config = dict(
    model='CTC audio transcriber',
    dataset='two synthetic voices taking turns or overlapping, over music, noise or silence',
    train_examples=26041,
    gain_aug_db=6,
    time_shift_ms=100,
    n_mels=64,
    hop_length=160,
    input='log_mel',
    spec_augment=False,
    win_length=512,
    tokenizer='char',
    vocab_size=32,
    arch='jasper',
    norm='batchnorm',
    hidden_act='relu',
    depths=[2, 5, 5],
    kernel_size=5,
    stem='single',
    widths=[128, 160, 192],
    init='xavier_uniform',
    residual_init='scaled_by_depth',
    optimizer='normuon',
    muon_scale='match_rms_adamw',
    learning_rate=0.0077,
    momentum=0.9,
    nesterov=False,
    orthogonalizer='newton_schulz_5',
    adamw_lr_other_params=0.00079,
    max_grad_norm=3.0,
    l1_shrink=0.003,
    max_steps=6900,
    batch_size=384,
    epochs=101.7,
    lr_schedule='cosine',
    final_lr_fraction=0.01,
    warmup_steps=1380,
    weight_decay=0.03,
    adamw_weight_decay_other_params=0,
)
Rows from block 9 of a small CTC audio transcriber, named by matrix and row number. Rows with one number belong to one channel. Each number is 128 + 32 x the weight over its row's rms, rounded and kept within 0 to 255. All counts start at 0.
After each channel's rows are labels from the 100 clips, of 14848, where the channel reaches its highest value: "lies over" is the class under the peak; "loudest band" is the band of the loudest frequency at the time of the peak. Only what is clearly more common there than usual is listed. The data: two synthetic voices taking turns or overlapping, over music, noise or silence.
# convs0: first width-5 conv (model.blocks.9.convs.0.weight, 192x192x5, each kernel summed), inputs 0-63
# convs1: second width-5 conv (model.blocks.9.convs.1.weight, 192x192x5, transposed, each kernel summed), outputs 0-63

convs0.129 [107 144 103 137 137 137  86 107 110 119 146 106 113 109  80 142  78 102 110 132 126 184  79 174 107 155  82 111 138 118 127 120 125  80 102 205  70 155 102 130 119 159  91  94 155 126  90 108 104 140 166 115  79 139  78 137 116 106  96 129  93 186  97 136]
convs1.129 [181 127 197 181 159 122  94 152 111 164 174 115 156 156 113  77  66 187 176  75  73 106 144 174 148  97 126 148 184 118 103 201 133 138 130 141  80 141 149 117 141 156 128 155  76 125 112 139 146 155 127  91 115 179  97 127 167 127 134 151 165 137  94 140]
lies over: high voice
loudest band: 250 to 500 Hz

convs0.42 [137 138 154 130 104  92 144 150 132 183 103 133  97  88 149 132 139 198 136 159 142 111 113 133 107  85  97 143 156 123 111 145 118 156 120 150 132 178 115 203  86 176 107 200 155  94 124 132 130 110 211 128 151 153 164 138 170 132 117  94 118  58 156 125]
convs1.42 [170 126 152 145 136  46 115 162 135 157 125 183 113 134 143  84 181 117 132 180 137  84 154 129 109 103  57 169 133  90 146 147 128 132 111 143  95 173 107 109 175 112 158 187  97  97 143 155 135 105 130 123  69 137 178 118 117 110 181 143 137 128 127  91]
lies over: high voice
loudest band: 500 to 1000 Hz

convs0.70 [ 94 138 116 113  86 142 153 119 100 130 116 130 119 102 112  55 106 167  95 152 172  68 127 129 157 117  58 160 103 150 111 154 113 226 172 159 142 130 111 134 112 176 117 196  86 123  88 122  97 140 139 115 109  85 131 143 126 135  87 160 166 129 183 137]
convs1.70 [118 110  51 158 147  86 100 118 163 134 117 207 159 198 115  98 111 143 153 184 111  98 143 152 118 121 105 131 123 162 147 156 115 113 121 137 131 122 133 140 104 168 112 118  92 147 162  99  97 155 176 141 134 123 148 109  94 118  63  81  67  95 152  85]
lies over: low voice
loudest band: 500 to 1000 Hz

convs0.107 [143 179 158 173 118 139 173 104 110 181 171 207 101 152 144 156  79 105 148  95 188 158  94 131 134 106  59 141 113 101 150 123 111 132 169 150 156 106 170  66  89 125 122 137 171 135  65  92  99 147  68  98 129 160 173 100 133 135  89 149 157 155 131 110]
convs1.107 [ 61 149 124 110 145  51 147 139 104 144 154 112  83 142 160 146 150 152 109 116 101  95 110  84 135  60 146 133 168  82 114 134 115 131  95 155 122 142  71  91 169 112 153 184 116  67 107 165 132 117 117 187  93  70  91 148 133 111 101 105 152  90 101 182]
lies over: two voices
loudest band: 500 to 1000 Hz

convs0.162 [134 118 153 139 150  99 156  74 135 123 200 154 115  96  98 166 101 176 123 101 196  98 114 135 179 116 126 140 127 170 120  94 151 133 188 122 124 145 147  92 235 125 130 126 142 141  93 146 109 203  89 130 108 123 103 120 161  73 165 130 168 199  79 110]
convs1.162 [157 122 102  55 127 137 149  84 123 135 123 109 150 158 124 168 133  90 145  92  91 137 148 193 101 137 126  90 111 170 158  87 162 128  81 113 132 148 102 116 105 134 126 102  83  74 149 131 176 133 190 123  75 166  97 103  65 107 168 155  96 131 121  84]
lies over: two voices
loudest band: 500 to 1000 Hz

convs0.191 [138 169 108 130 173 137 114 155 142 138 127 133  41 142 115 159  95 116 136 139 138 114 128 110  94  83 124  60  98 120 156 166  64 153 113 106 154 110 170 113 108 180 149 126 102 113  99  39 174 122 106  89 135  99 151  16 108 116 174 121 164 167  77 126]
convs1.191 [ 99  25 144  97 116  85 120  84 134 145 140 168 143 198 131 143 112  86  99 110 141 166 106 104 127 181 124 161 135 145 162 118 108  85 154 100 162 128 167 137 146 154 195  82 151 121 180  86  84 146 125 189 154 176 137  97 115 132 135 175 133 120 157 100]
lies over: child-like voice
loudest band: 4000 to 8000 Hz

convs0.108 [ 43 114 141 124  80  82 143 109 154 107 120 137  91 122 142 122 157 126 194 106 122 150 130 131 159 133 129 154 172 115 202 157 156 112 142 122 149 143 125  87 166 128  91 142 161 100  95 177 109  85 119 123 161  22  61 103  97 121 206 167 129 129 162 147]
convs1.108 [ 43 108 100 128 114  78 102 135  88 113 145 117 104 125 155 145 179 134 167 123 118 116 122 108 126 164 123 109 103  92 134 124 117 101 100 122 125  98 118 121 123 133  93  82 158  94 153  92  69 149 135  90 110  53  34 108 119 128 119 159 109 157  58  79]
lies over: two voices
loudest band: 250 to 500 Hz